config = dict(
    n_mels=64,
    win_length=400,
    norm='rmsnorm',
    inner_norm=False,
    layers=6,
    kernel_size=7,
    loss='cross_entropy',
    learning_rate=0.0011,
    batch_size=256,
)
Rows from block 3 of a small sound classifier, named by matrix and row number. Rows with one number belong to one neuron. Each number is 500 + 50 x the weight over its row's rms, rounded and kept within 0 to 999. All counts start at 0. Numbers have three digits each.
After each neuron's rows are labels from the 100 clips, of 14848, where the neuron reaches its highest value: "strongest on" is what is common among them. Only what is clearly more common there than usual is listed. The data: simulated sounds of rotating machines with and without faults. In brackets: how many of the 100.
# fc1: MLP up (model.blocks.3.mlp.fc1.weight, 768x384), inputs 128-255
# fc2: MLP down (model.blocks.3.mlp.fc2.weight, 384x768, transposed), outputs 128-255

fc1.517:485484371454468464543511523492537442523535480574593507346472419512521535484470444471527509561473609513496479529520532539468515499529517503471578565522399504466507523367307439423563556419493433585437465458481513618580551489517474493551468438500461511506531482478513482510489492518446484474467537483424478471457510474536602432501521485517567467494481440492514540461564439519488608519490
fc2.517:527487512547569526532579417418497539515450539489548582435500554462484484467471525540510529432460435499509552487502546471481611530449498485521468417492522446472562538490524521575514433536510534594438528438428575473478463400569475521445499473518511490546462570506508454457489544520590535563503486463440542518530548533515494435454588432474420486551518532460526504454477559585519539518546
strongest on: speed: medium (100); text has "speed" (100); pump (73)

fc1.106:495630452446515407517463468484507485533565541568495584355494581563489541553536485510480457471504578578502560527520558471498502504503520494491566484473415407462548413426412480431516555558637464485398495432470488631473493462574421491590517386461473497555513508475516482545451549493461468503454606515550495484531429508573461520501493531502484462464485453477439505400564559472464544517525
fc2.106:475495574489618450531536460536571485496575613491492518421547463528479528450564462468496510502522414479502589494527515585463549481493580481526454494483537475539504468555490468528520448472459494439469531414424553537508585490494387520481497510452542548560360547592465467496501474558508483556437470501438583443543566439394445430491507533516461444536492500500532527483475464520500620553397
strongest on: text has "speed" (93); speed: medium (89); conveyor (33)

fc1.346:541498561518515493541475460568499527479465464448569458502506548489386539519515610485402560573527479498501554461407508611572487506547445503509469501541491507511409555551510431534478611470523567462610410483587509403520585542473602535513551387550541467528466514392518524444604454519527576625566493502547517488555477482567543567580570500449458572524463534498469542404414522536500484508463
fc2.346:531554481556480436505386602492419470490598331541529421501504476512503587543552615500496545547562517485526465460470479499532538472506485545381531487522373467639463461526449547450491426391503509469460450554542434539483493484482514560516546443472428537548524395503405498486396484513526477525467580575386507633506416500484565444470520502494366432425492518439541486458534451415523517543474
strongest on: text has "speed" (69); speed: medium (64); compressor (34); machine: conveyor (29)

fc1.610:532504412483439391526541467569520545517516461480498546443477497502538453531449592430474539486516443556553625513479517541500442510463504437490445479423544542515543576449572445500521500516497427498552532517506485526547557569477516507463501413500459506471506511414527595451548595494455449458520563509515479490473509417464588475502457569476549381459395533472598459503445460523437589543393
fc2.610:450527449474413566493480430474457530573584498503509426579563468527490471497440514434494433497530469452520408569532489576488511558543480399485501550567520522524545424604436521457519531472469467488437463509534543515456558499483477547464530547543522581448442538481461478449459492423499524519530477499440553549465487514443523515449564528508472567535496512532514433493493472526508538423523
strongest on: piston engine (80); state: normal (72)

fc1.660:544475521517583475475458564501494517582530508430500516529495491607604498463456476546520553442577456462496537570449485509569462468550484556591535500460409432467536632448529503435484495499480528495580585492442542481486510449450448506548492512495471424560491497521502460588563505529463591462445540577509537433587552394576466415574496489409515432549505520497433417541474511349523517471530
fc2.660:379510544466497614464521435511444427626351488537502454448471493421539561441395554513444549527505420505500470534514448578508568476491493540521499596463467502515542497587498404480489472539458426555493485541548423458579481610517492498448469463487460548491495515489551462477514556551484507543465508477546430483533528452471390523502402570509523600531507428479498411564553445501544441539447
strongest on: conveyor (100); speed: slow (77)

fc1.37:528451500421419456543549530514488527563527510528494465569475549529492373686537458559545538546478498573492460454548439470460563371415602536425539425501408469516500575454468486428536549529512383563467512475485519508527502460543503462518473444486479536516527506407437439440423523513587564518447489481487523515448522520554586553576560634548406472641487574449423555596432471426553536455484
fc2.37:597505561536510536569487449598509553446508527476549498448549545480492437456451444505573483401465511542542478497505485605483424516547496441580501564419494486486504443530516516507518532565449406538500504456402470520430447461474474540560480503523516382479630441434557543532553470517530527463427451464561524427504482523579494508538536457533521471470445483515500469510515573574509458499571
strongest on: gearbox (45)

fc1.321:473494483495565553536485607533587444532403476482492553501597599619473527489556536577396470492504500368432494518437484509505451552505466449458490524422483496538420538551464480539347466506477516439547439533539506496458541613523438550406534560447493551492301495494486442442475532525529582522513468499536459472487546569487458511543456435552479483523449514596572446472595575542438515506508
fc2.321:535407507510591516600474457533417617400528393539555433515556539457531569491499522462565588400483522510478457438499510468484462552474555558512528483426507543546423521543513594448510524487470439508536515521501389559534459592491532563393453549392425414555515375493437533470488484470482541412554534518440486458410501572422499434453433494450530503414506586432494556490459522519371501588460
strongest on: speed: slow (100); conveyor (82)

fc1.352:468595513477534531499543603518520455545445513438476495471523493545496548507548548528521467516511599499517629481456460461524442449445546482497456491449533548521500549479487459513442561573530504433624449487546514470534436587626507530515551559453353539512401497418483538423474528530543467465509552428565468552556517494465425508536465480450507512525382548556528471538537521504509545582508
fc2.352:435482552484468421557497523484482479437423494326578491444449518486494551530548412547526477518482493449533557581553565472454458467531492437470531532497445530447433438564556520552535541557436429451510528543546425592517506489391482482618459470502476493483417456394529536524516483510602509493489451569483563511486450522515475487451497594530551470433485466476424573481423495410468484468529
strongest on: piston engine (98)

fc1.190:559447399443512547477491477548442464481404553514634508438516463463545547480509444597478496512611543501543490529501505455495556505517478497496511395436497533461424504521549462333482549536527465446540396360510559545464463543500474488507567495520420416550449509332527488462542476537509548466494546527445542505495510571480551506620498478611497517490506454543600505498558441455489560443420
fc2.190:511538568541480528558493516541553522520550483516451511485465433573533498549522542447486486583493511583558540581472457447486541410473544544389515443546464439473549536520463440510563523554466551519521567516498466498514513504534606441503530445582536527380524421518454488538587492509418417512501578505519475627545514459552398559554508497395512565501511507514501350470634448463500491526489
strongest on: fan (51); clipping (49); text has "clipped" (49)

fc1.186:515498519516681486477438560522517454526494533453484520511598531533528396511540540488473546468642507416484502545433484470520447500470580489603549520402526469500527582516543517489543460533488460413550538517532509424486498498445424508588427505366433463514435484521463452507465487506495619553419486540435519498502562556563448452445544500547452546500523586599494445514610544434456522532496
fc2.186:569461495504484550577495541434438514404423492514563546464458507476486560519505505468457512451507487455452540409596465437537462494427528499481557415444495577545491559521466505486518553514475451545446484427490503537492367572505431522468479506482454464541465477522512535525496520441615461508524469503500552459482537493527475464470444491443365470414530465397445556531477510461440527521466
strongest on: conveyor (100); speed: slow (95)

fc1.252:465476575472602472591449456426542538559503441537485518531489535569482497580425514578501513527450529424475523513523564556540443403468484471484546501531554486538566506450524476492368535518488569581484537514472564606474463526514406531481427424411491493446469496507503497500506471467549528543422525457593516510469617551437566525520484494506460490504546395448483562556549528511378462503507
fc2.252:551509555465477511647568504484550526538570461523456480503435488485467453436459508430549504582445475480547478523492448565483518449407570485463450581422479522599451466598442453456548523533441391519491466470463554455547469504546520536462443491515537419409496521545551580459502426428523605450517472424483517551538503514568494536480460561558468522487460593487526431524589539502532547467411
strongest on: text has "speed" (98); speed: medium (97); compressor (93)

fc1.653:428540536576475442560533486506544525470466533522502488515525426583455497553512527439509582480525453397554467541448471450531468517476503581529477532544560464525451412538514544520441460505438486577482467501555467552361521491424485505498523463569496494426492529501570523503553540528512463490542476463526605496545465366505478567506507506549472570539476474406501450560437427499493456503470
fc2.653:480494523442468423541502543439482518501464557488448540502540528463431463431525511461515532576497465509484545556484457526501578612594495440467537522492493516452564386554440497461497550566429395561472508509505580513538501512415475575494441590525515456519444499541526575425500473442483541511440420541529535439566530409445514487476422531476583574573518412591569542493434497546638435496449
strongest on: conveyor (50)

fc1.599:519502340565508536529585495528494546534510489575465562471619452500547523425500432488564433397497510516622429481426496638495551523557535513449498569465581471437505467496486460512552460517398525490534571466529504485481533435531489545471543398511538509470500523503439408562488532547534472454522468503480431399502491570436612505511572479440496445495480521489535560563530484500524484484464
fc2.599:593450424492499514460534470488424519582541477562478484558457532500513478527443438432425472572494576504409554502554463530448494573495473532504496490446506527504547474471438459485503425526431578496506392490514560541438555551518516470438514504543528543436514520516521599526437587525423486505474424528543451493509464493441537536538513461441543498588438522517488517545546562496465523446524
strongest on: conveyor (41)

fc1.82:442550530564494437495682510471534513544480491457499473593500456446506494562420428511566550503450468513494515559546523558534472463533485533447479529454577443503472433499544472502532540393446498540558559570483572516568536494505511498417444408489448450533572512521456457488542509547542564479440463500587485464517464464406534420519550552466490556540475498412497549547438557510592524540461
fc2.82:495533488529477440463507449468499511519580497502453388576414511509554466551446447392480522537540597561429475447556534492481476508454481573444526486490435569612460479484487558451463529483491510427494517529530478459493563490478562571478484508465539579482503426619463452472489488479457466605490582416470476551461433532435467553468458499538457497568551514535594503609503457475472538522413
strongest on: piston engine (98); speed: slow (82)

fc1.551:481485427431433497461517541525552491547496538611523546533500517480504523498400435560578566504450394551428439526514442516535537388477498453535412433458540462509534410504529458534496568545538452552439489539545505467474505376445561496500536558535598471487586494454402525575489510564480448563433405536517591534495524557463529507564496449503500508512424488397454458575444544570595500508493
fc2.551:475498451430483492446402456554462521489551543434548413575600507508484470602517563470538525431608491486553573483474467447571557442596521503509551503473639490539443545450422566505540428450553578529453500500537482558544567564543503427437500477450453525428635514490517622561492565473479531448462529514461464638470447494470501417523544470496539373444445508447489455493460471462480478469489
strongest on: fan (73); speed: slow (68)

fc1.99:494508401574440525526435471455572522468475431603523482501504577547504522568482484531491587445508497560495450508499497601551545486426504383458380440519461483443525434503566495518475567497482502463508498402563447478395498570591561542495591482501588462406540532520535466592574455580471420574578546516538586486503366435474473541599510414426460515514490603438462514491432578507507491486429
fc2.99:548522455471534478462500555418465471519512436464471531603567427581450583553526551543573424489517521514590532506544476464542493497450551562495607450432449496510441572481490523518454455424551518495509487482571532524438399478395478557484519520486492444494499470503512457480530446566582420496468449542580537439529424472532508490477548518508476441459460445505429509479534465437461464475548
strongest on: gearbox (85); speed: slow (65)

fc1.606:457627494586483448524471483462476637454557475450474485485489571532436485584491510532496454453541499575551584518511498555562501442330518395500396489498556508507557446454456503491513611467543442435453456401575512440469503542558508500491478512497497438437529464529572461456511449564517500527570483395543505509501405443504510573537510490529501520554477566417537570487429465455511527496469
fc2.606:546498494418546542572475493389501414458506506488438498502519497481504475499543546518532463486503480531553460505491394540539463377433561496603550531466429498451479542520500460462444540496460525484511447453553508484503470475475479527447507494563472484522485424509575461508530495583482462490561464464467583574463373489513444447520463481473472481455483465461493431532513544464535575459470
strongest on: gearbox (85)

fc1.44:499503475468452451433516446462468594484365469500527480501497510522533513428536549488584434448494501538589564427522493534492499468489534551510371512508621480424532494539505492510534544462600522471502535494590622391478571523586527440537632451496548563479545481437460467453424484529561533460469558543454559529480506423534485510615600482548460491557450526480505463466537549512518457512494
fc2.44:466536466467517515452535553606534569619533483495410481531514502510432508506577424474445526575455465484464495525454485531497553543577476484416514483523490538590524488476470479469567426549501528562505454505444511526608453545549529427485424474472544457460484600535413570500527531576519492534510561553570500540565538535584473500452444414562636535546464509550433525437583458431506493637547
strongest on: rattle (38); conveyor (29)

fc1.521:528417601551486542510519508523643474504561535494573436499511444588494501543478592508496476495476540435534547462531471476472446507542562503475576569535453539553495561507514488522545433482518443567438577501426501468502507540461497550542429549443486499524451482517572486448589513579430575476455425510490452468479614513523474547483515509451541496548474457465625558500544554522515502482476
fc2.521:424516516466508471534468549557498484495505457540518527547381468581578529459467513580501523478501484528412542433553493463433464477408486562435428518490431524451478501535571473514533498467546494464421412534449503512518460534403541492439435419448460478605419494490452500543431450501613499476463442565522537461540605562530456525496564392508410593439524535463435498476490489550486484468455
strongest on: fan (50)

fc1.405:451538431566446420502543487583437526494462576540568458444470469529501558521469424495563545547495469442464482536515494563519407436472509518488569461498396587526391475501411475522452572454438495533496540538518481577533580486494498500534530435440531632507481492461433464416488527539582507464464618499501522510529460530542463499477514577500481543637485564450473463567535423546466492492500
fc2.405:384546403532577491442502497542507421524578530568550542585537584526496357498460541571448463484503502411507525478537448485367471452543502568516552489485443529571501472476514518513466459414501492411382506565461478451471511512536594448465494457519610504601524596519447540541440472566499447550486560521581408566513503438567487515532456457451480546547459471568419511478564508508439486610473
strongest on: rattle (34)

fc1.491:523474440532510535416493432533497458544375388540529516417533475601545540539539431482588498436519486547444536604494507569508524539513441511408470537548437518515492519430524515522474495536556519559519398386459526465547492525488549504523519551552479388489458520516478580391605528509452501544486502448547513391572472547545569488520511593509545513444515416554582616482437532420424438525512
fc2.491:541540592545538434535484425602436544439500508323516468491428536455395529462531464513515532515548467471456532498483441446513471491559568477551510427476475463590459542492506480472530552516428522542456490482544539525525604444503507422506560423519482506529488549482585511492502550450541557396504541404419494601527488430511480440598513559557534489468494452435486443483473509490472499478584
strongest on: compressor (65)

fc1.648:488397508479504542558419493509441444468480484622562495458482521566418510530418504584447482406450537495438441533431470489475544511556499401526424479473465500433575427562493509469495500526427474484418488491553425498484498586489461528547631525516496464482460441499594496612533508615479473551552497533488510401491598422507485506389470536485431503474482607540551439480493423539521476486428
fc2.648:460492399487410413467501472385577557472420513468473583600609537556453539554471468554489509545551538446510447548593503506534503511498593385499623470405480465526528579503462509531508408502537578540502438573526531555524495543463584556575550567635541490536471542481434559546565543542587549487546456467506528498555569487570477586454483537420511510452496429567455489543470520474533490411525
strongest on: gearbox (34)

fc1.559:499579586510532520511468584595616566490510463484459450541547492430616447514504535519455461485488626537560545558423523452498478414484508536545536572519500473632541518519437489470551463491543452503440499456555443462482486478504529455516488442468394591513553524551514517455479464458504570559540493442520478543460461499570560476388604497568516470512495471441664446515526490499539512500531
fc2.559:462560441468531542430525589493425552529490503539524498502541428517473552485509516433456436452541551443526413469528426464458493533522536519542544419572463534593489471563479500486564443459458506492541455490431470545423504574500458403431529477447498518570404405475405500491476510437555454434437514627483425488497516519596483427380516451510440532532485489545400502532480531427474479470550
strongest on: speed: slow (88); compressor (60)

fc1.288:433558455494517440414571495527385565495493473608524483433514455504526485531467438514570529496513507451656539494493526555535487409451521405539519524545482464588548524426488575486499531543489466481451555528441544589490444452523453494556457430458528548445507505482450487515430427493539491537365654484454493486482458572514478444496519464424585501516613506501478469514619558460460450564543
fc2.288:494534513548509445536454584480473515570553522457542515551413509402425539509499505420447497584541563607423473472534498446467435462427481618395471478450477594514507508518526435494579440551477472466458453569422425483527589507468617532460554485492534497389461538533559537443472369497481479583579472561560556515554497452477440578546399469484441504467503573446487502557563530455464597451446
strongest on: turbine (87); text has "speed" (82); speed: medium (79)

fc1.485:539486551462508538525455479460500540536533453598420448513499465460465497501435503524459466506564535516410535485443534507574461468459510519421544475459552488490484447447424420485403537480476472576524563495431440419516548510519379521549588401453422496410494504488507554636533566522530575478365501569535448430503578577439568501442535483532476534435496473456425442562514536537512553557486
fc2.485:441489473585476552405562486474488508553461499442437543482583515517492427514375579528474551487440548492508596454511431492502490546498505558436495537373594468546548486492532499562455409487486514575523552535466578494561515477487546494485476601514443582451507451552508504420463465557419553647425435467533516503478545452505439422528561590497446520564551535627442412531492461445537517472532
strongest on: speed: medium (80); compressor (51); conveyor (44)

fc1.23:528498479594488514643467500604544485475483490553456526505522465469583479465556475450502544473598516527540504505399450582494509521451550454433553524462423515457490537492510537466504454499473455460490542429447468473392488512503535506466468492392511521435485469503395519493464514498403506471485455460447572522470557493458494572479527531583482593443567432542540501432436532474555558439523
fc2.23:537426496569481532477570512410498533460474518597574553479585558455533470512469432543529460474526450490446564492432437560490532479502533486522433544403542392528534514433515523577546479527457615507491548541426413506520497502542468526381499484447508455529492514558437557597471525448582506498483468491593474543450528514502470542559467575472448497551529591566454568490485528495440533578452
strongest on: turbine (95); speed: fast (69)

fc1.667:381502538496561513371562537593441531523531436566626473469558482531560463543553451588469469496516468497507562510512484551593523455514489410509559436471450503586535486507508448535404581486441502490582506496488511441429482465524443478513474472508500481448443366475405457479519494610589479552461448526547546452561510451558482524517511472531498517496508554544490573544498602526456507498539
fc2.667:415460439467435567478466585521443485476564443567514431469498437502592524621485527458516511565575494517446531437524535496439414519536488501438556511538493487469510503551434519375479440444414526435457495561499447469483504520484460573541590554501465557506495481523479375534512466496473414511492470470441521595539469487570556479453495576466435573491506571463480480511502422516502553466331
strongest on: turbine (100); text has "speed" (85); speed: medium (84)

fc1.433:461488507614439561548519504500561548481425474485543457569541563537508453552503511641523453396502609535545507538533553520514500502425552557590378462485531547483518498527528449543546517516583428499521509489585470467463635580532520552504555556457495587464540502526475383540477528511529596503439479472479476538512520442492460494556672494484468548520468531512542476570585493537539440502499
fc2.433:485547437465500469482489523518599498570469519518470505468450459582479539539536512512468397547587435491493502518464488505531503502543441578519499507523521557511595525529488554605464418616526550563479424520526642498538453482546481460488542522483540470491532536531328483491548531449518501451490438462547505475580533433514542510524514538364606502506462423523502556455445489513541377453545
strongest on: rattle (37); electric motor (31); machine: piston engine (30)

fc1.382:438437537514535438493562466603474510600508507491514471528519393468484424624456436502404471506526474449549538493507545528537451421523593469499513518451474383551478488436516463406474507513513538573447467444471517506619456537546480425452510413476488445439501530413468450505516548526486580523556528519513540470622453468528510481529533579569541436558416439491549488407450491429407451520422
fc2.382:600465504544447431523432510515503585506487509484561504494504439520537522455513423496465428499562508473405428532480446552561483465559529465516514517523511539522577480567551460548523576575465459555458495481480462506533520565466432544524546569546534374489537522558555472494577574458488492425450495464501462443571513442487523461472571525548546479526422484540518461549530545543583503418529
strongest on: text has "speed" (82); speed: medium (80); compressor (64)

fc1.176:420456554467441476496494560518495474462445479508547559519493556489504479547524518571502508405513432520489527490524544525601492539462492553487538412514491497577538546469535448465452522517496525555541511523422462590451520475562525524526476542470481531471513441420394428452579502496606518617376510431580507510498542447526393505469455521441459627471480558593519479509552554495558577468498
fc2.176:347496439557495522493505534462490476522523560512499442482557525532522497502539475491428477516559425539548435448521539516490539524453500483484483569537492501473508486524517465461529485486553324444516556511434520461534517512518504443580483491477514542471486549473568513604566525566556428582511509554479508474550533479444517487499491433488411570481460502547445526520472485539513514473457
strongest on: turbine (100); text has "speed" (84); speed: medium (83)

fc1.64:458480319523455553453565576490460534493472568514477548445496478429575470537498452555551425431606597519581526461441543587520538457483553477459520512541522554505554500482579474455482547479482417394516501421491531516547482544509552515516471502446452470524566434464444493550512572534578500538436486472477480519549491551441509588494438531449660465511461565572443564475564566468481608498519
fc2.64:561442538577534482486555467516514483497538524494509396499517512545519459450482441435422423459471616502421569473544513537433455531510503505467379492423526499540481442484539499489560602457434541456436566461488546499461568428506530507499513479539578508426502453466540581412495477532377461470480415478590549454422497531442495511602525434538569525490521610472555548483618481559539576439450
strongest on: conveyor (100); speed: slow (60)

fc1.664:469494523499536501531571549519540483537508577511507492417503511507504571482481579564522554532467500469424482496425494467556497544452425580517537481509495511499368504466461393491529515480421551625537509523500491512486613480496417553450512540502479498486473474516498452460502509510436518515435449426556471457550522458527381428437513519429553618506431480523487523439449495522493535505525
fc2.664:566570529492536468489494590480522528506457496546551522528545552444479498442490421515471429526560505545395597475516473456506504452470578486550550463529492620434510537451485538536525496487485563545429548524560484487434496483558489622505453552462495479437466498510460501526435490452477531507540364446542452456424461485394468474540495410486454477609564518597584580506507467514458579576465
strongest on: speed: fast (83); compressor (44)

fc1.33:498573510514450478530420522531566517533387407459488513453509372473501514482508523559475477528532580470513480561487516496458522569459469572565490551493494538550426531408440368485434570441424565526585496472414572466505584560487553434421545478510447475446337517458509490500624511517605505483417501492543516501537502504506499405554554579478573563456453384572601464548449626503536532425506
fc2.33:506457549476559488481511467524491420453521536505469472445473511502514489481443429530546467475576452425509528531425445494480524487475551584606439476518501570402406598497536423498530589493519537482483556585522520584597583506598457539455472441460505443500495525514515573565496549571445564476541483447490551440434503535507468467559431460503563512468395510472560527428535446526453464527573
strongest on: conveyor (47)

fc1.92:376527532550468494545587512554486508561522546484518423567549543413503491614403502433489537523550463553450461491501465601519400459469484549472519523435396364632392467500531489440471498619502477577506458516547442529492576493518516474496553490475497469481562512529501413498382541520477570475538487480504556495563536465470441437482547475450446527551445557487426527552553434534444542516456
fc2.92:514496507565479429473496546548556492477578534543519516426464422541511391542478523568443471517524505506516557507457530495392401529530535468474428478450421509471544405492485493543468462481504505403548550447434508440481515433507483428500511483475660489491583520423517512496548494524502465530443415508505489428556496503486484523539581530590551512611516600551432552524541594470551545525527
strongest on: rattle (36); conveyor (30)

fc1.384:456515430584494498512495521569446561508543446469458517461545434563469507513399475502486586526485467535557583519392510579471492483474485523471525492508436471475531605499473427348489596430537604506641503473583499455419473468470562489544498416546472425485452466522404482518489469563493485461496489494483533393537475423559588390578541499525547518503516550483421588461453606546527504531495
fc2.384:468405415515533493445442517608498485503555402503562488527436532472488466484437484540498504499521377467436492460481408554475485435442523443482496541466451579509533521533500407501470484465534453507462456503474515413564473561528532526395438375491480479479547610512544583548484572562555502469471472523517453537607481558508426528454486532424547573462481496503453483620659505476556515571536
strongest on: conveyor (100); text has "speed" (75); speed: medium (72)

fc1.484:511532423421557476502489474516528480507474453580547562494491466611531461501553388501459524538506581545472524517573474468529482503566503487470524478460438403469446485386535461435364475478521423581502404451428507607521500500531431564544511433531504420431485493514542511588510534493507439472512496481522552457542495521502546553494464506552457474518520449416527453438533443502544433493473
fc2.484:487524591447487435508457477447505487561528568527501429392463499436450446419502475511562470570464417506502482496484529508533557527574575434483481510609492428499517394597477476520460520554402451551431443537516549541534609393476518487485471594511541519518449466488490523403508491484560582487510453474438508474592470464434470489462501554504570504503493505494556480431431513505589549510541
strongest on: text has "speed" (77); speed: medium (71); conveyor (61)

fc1.216:496473466539398369494579484617564487466440460517541571474441465514485535561455596455527504507440466416539516473486477485486480477529481492513496548498540506600475401528553535530475476473431487521497522575481498542494416484509536420476396463476525522458504475502576567428539508509524480458546518501525464496479488434488445491448408515483556457564468585428487554463472464552464527503413
fc2.216:466528472499456578447479422453417618506545483529467482496554604582579385532402543455510567484491382462501461523474491508515473545521459421519540528466608445558532446488466527483517536490489500585524495445423511528459530509453432425515499510519529544480555510587446521433534564508503539493448563383471523540517491542552532437407579524568488552592466546553497455512499493532550491452483
strongest on: piston engine (99); speed: slow (88)

fc1.391:483517549493513485386532515497479498485459457478530441516497483549476513515544587555486550368561411494533543515457526452619490496477477424493406507515591540544568503524567523527479479538496599440497508462549553452508560512588400528481484514501475459563526532492438521466484505539449540481452507438531558526563556473488426550518448480419592502476461489514610515491493527508499472603552
fc2.391:482538575530450400417462412543482476555512535506584510400518578518509417469504523506546513456418496505502428497499473520454524420543576431539521614581533503528528446526562498422526532536480424435429542452503500532517527519549437488496411568461570373561533504533487478459499509471544529549574548561494472440506463421593405508408484505491460575396487480559474463548447540490639534525380
strongest on: speed: fast (63); compressor (41)

fc1.182:521544495464557475410439567544521535578543481490570492443629458506515498525529421521489451450484420537520505528538472580451490486484496481521486444590517419517555565456537518455524535611534612455586493354461471507515489512505506459511525488392517420374518384516417481465514483546528479581392503478461544546626507394495416524559624511630536537431465419528611586524596486410506500571486
fc2.182:557548429508572511472470493457530572499488599488428549536604533458374459525504536570563466474444424516494528450468531489470511544447502503560502451516530475386487437541469536495423506505537516449496537399445519466476440524529499552544515546540543404452547543519424489504517451484476467476480433486547433479498614505496551434484552343554521581608497513536586550352528482606519423613549
strongest on: compressor (52); muffled (low-pass) (32)

fc1.191:485495539458586401525564502506494462450398494519558440563455481516610516514512564444505504533519536502481372481482418450503437430529527541518567462535540517559468489567502542506558495503427476449417486538538561472493455479571582451484483468504528580546468550461546424371491440502568640480494433471504514503475503565472451516472487548490503526599491587473580512534517527393563468471482
fc2.191:512567544451519442450500497472507477508532578443494539427513465494523436468471532526558595498496440501532587517518557536473506463462569419541426483535500451505565395471571486479512470522487490456389493491413480485554489546472449525448439480409551468477509542527464493465432517367491582503483440534503462543543643483472453434546495467546433477484506609519501561427517495602483523606454
strongest on: rattle (39)

fc1.438:554506549537511428591449496526568513472519423518402390445514491443460484462561522448454478492542417572513574472365533585515463513438527465406502385480421496505485527507489540488550487499542474502548470508519470482488481511522535466502552532293506575432433490538418532454484516499363489486503472423475511505516504449491504572471529519507536590459543395613486506467495494510523546563524
fc2.438:490446462562462449548619527399526544435511510524520549492578533444489460522414479504484553462523486454457406409514570517505493478423527518495524546371509471524474474458500538534503515501477578517588528539478539475576494428483511521477427586551473447562557489543506497536502500397633594511460477414519534558456546547528447520501431546469399505476458529532373491551516606434527483568505
strongest on: turbine (99); speed: fast (81)

fc1.164:399481523534525490520550536548495473513389452519489475480502375503536407531367484577532479534425372528564521532511530514470514516431485430442541489533468514645525527427432508559476539427491469453472518531449518544469375395479525470440459480538496473491490490542450464460520523485533434574424460484607482535445469577514444447595490564438596490467577483573465495537573599566433568488538
fc2.164:355528455495513502503510504474553482547563496525482433511427518457500518503444470425454532529539473523537530437533532479506454511456570535409429480527481524494494499540439426470516470497507474489523596571534415458507543493452616495542497508453479524451524553497511455452553434544485558547535536490439547653523547446484501585557418450479488480356532563359504500549497477492472588423467
strongest on: turbine (98); text has "speed" (82); speed: medium (77)

fc1.527:575483561475543443462531468483445478549378439456524490519503476556491552552540534512484403414490561508587520539433478479482485436542517604509362499515639486486470532510444541479517505516520540423533561503561585383542442553504531461541605479490535554500481494484540456438615456549542601496492579493490481460529534448487479546600548527500520475609435583466617441514529402469472441511462
fc2.527:524582486518495449510512533514557556537477522500441494504479479514455480582562444516437556584490407534435540438433526530454563534484538419444467459498456435571584432414436461515563473553488577500495516519504505399567504430508544512488398531458555552477535548552428556458529439504511483526496528460486500602611543471511505506475446448472440514555546567553419591533485410441548584624470
strongest on: rattle (60); conveyor (41)

fc1.617:495531403485515560482497510514487524477427366485485552485552458518453538473427410505510450381491480616576484491458589505533477524495484532396387398414522544490445458452524501482443514589544460550478541477545492551464498524580504477406596490540523440464559572527465422487559530462559470551555411481498511420472560485434523556442512539497469531445468531592540491453692512463505537539492
fc2.617:553558526471573574436502529552454426625518516603484460511487456538440461504548563464434449555494476553472532476444501443434552505568470518492455446515517576553602445419558492467472500540411515438562499513518517478472637462510549477448518455448597553466563535451492525462514532499370510489533413500538454512560474461449518410571530432447551529529448493514516492536555450533493558539503
strongest on: compressor (91); speed: slow (78)

fc1.671:470560441479554464525561532574456514554530539454555519495501539483557543523546466473485460482563509407507466503532586508477521465480526508540562471426449504505504501414415523447510504471497390465409558479472499617600437424602471473473492412419475527486477509454537471490405572463463405488471409462615495450481478556463453428439495549470484443476512471582497552450534507539453497452506
fc2.671:473509448432450399490548471453581522545465554463521469478468529477450550462433394500483479541548580559541539428588432635538432551420565507466499555518464565507578440512508562469447513543527515545410483527520511483579468559485519536531491542468556556531487465606500531500427567537465531558508406504452492524555569421510579477544428539479438454541569422544445571570466530573457534501425
strongest on: text has "speed" (82); speed: medium (81); compressor (39); imbalance (36)

fc1.178:481504571493610585541605516493488504539465625571474512525543544404530392476490536547494520452473438448437485488488483443529553529421595500507490559411600425553496503496554499601577417497443534533483545576523508384559526448477475492451587519433455542558522516473470391520556475529438541530425470563505463533532610511454489454461598488522563544535520493558500459531509477463583523516552
fc2.178:523482534562469567533475485513401498464532383531524461562424446549572611511557536496522437558527475485533480522591552465490485459495530533531568490529426500521534553434462515524588549540425548526503471497511488551472572480512471563512511525504450537570444461491519501534470493465476566491556445537480477521464446505471498459559497577400435472510495394414476428538511438523531440445449
strongest on: speed: slow (93); conveyor (90)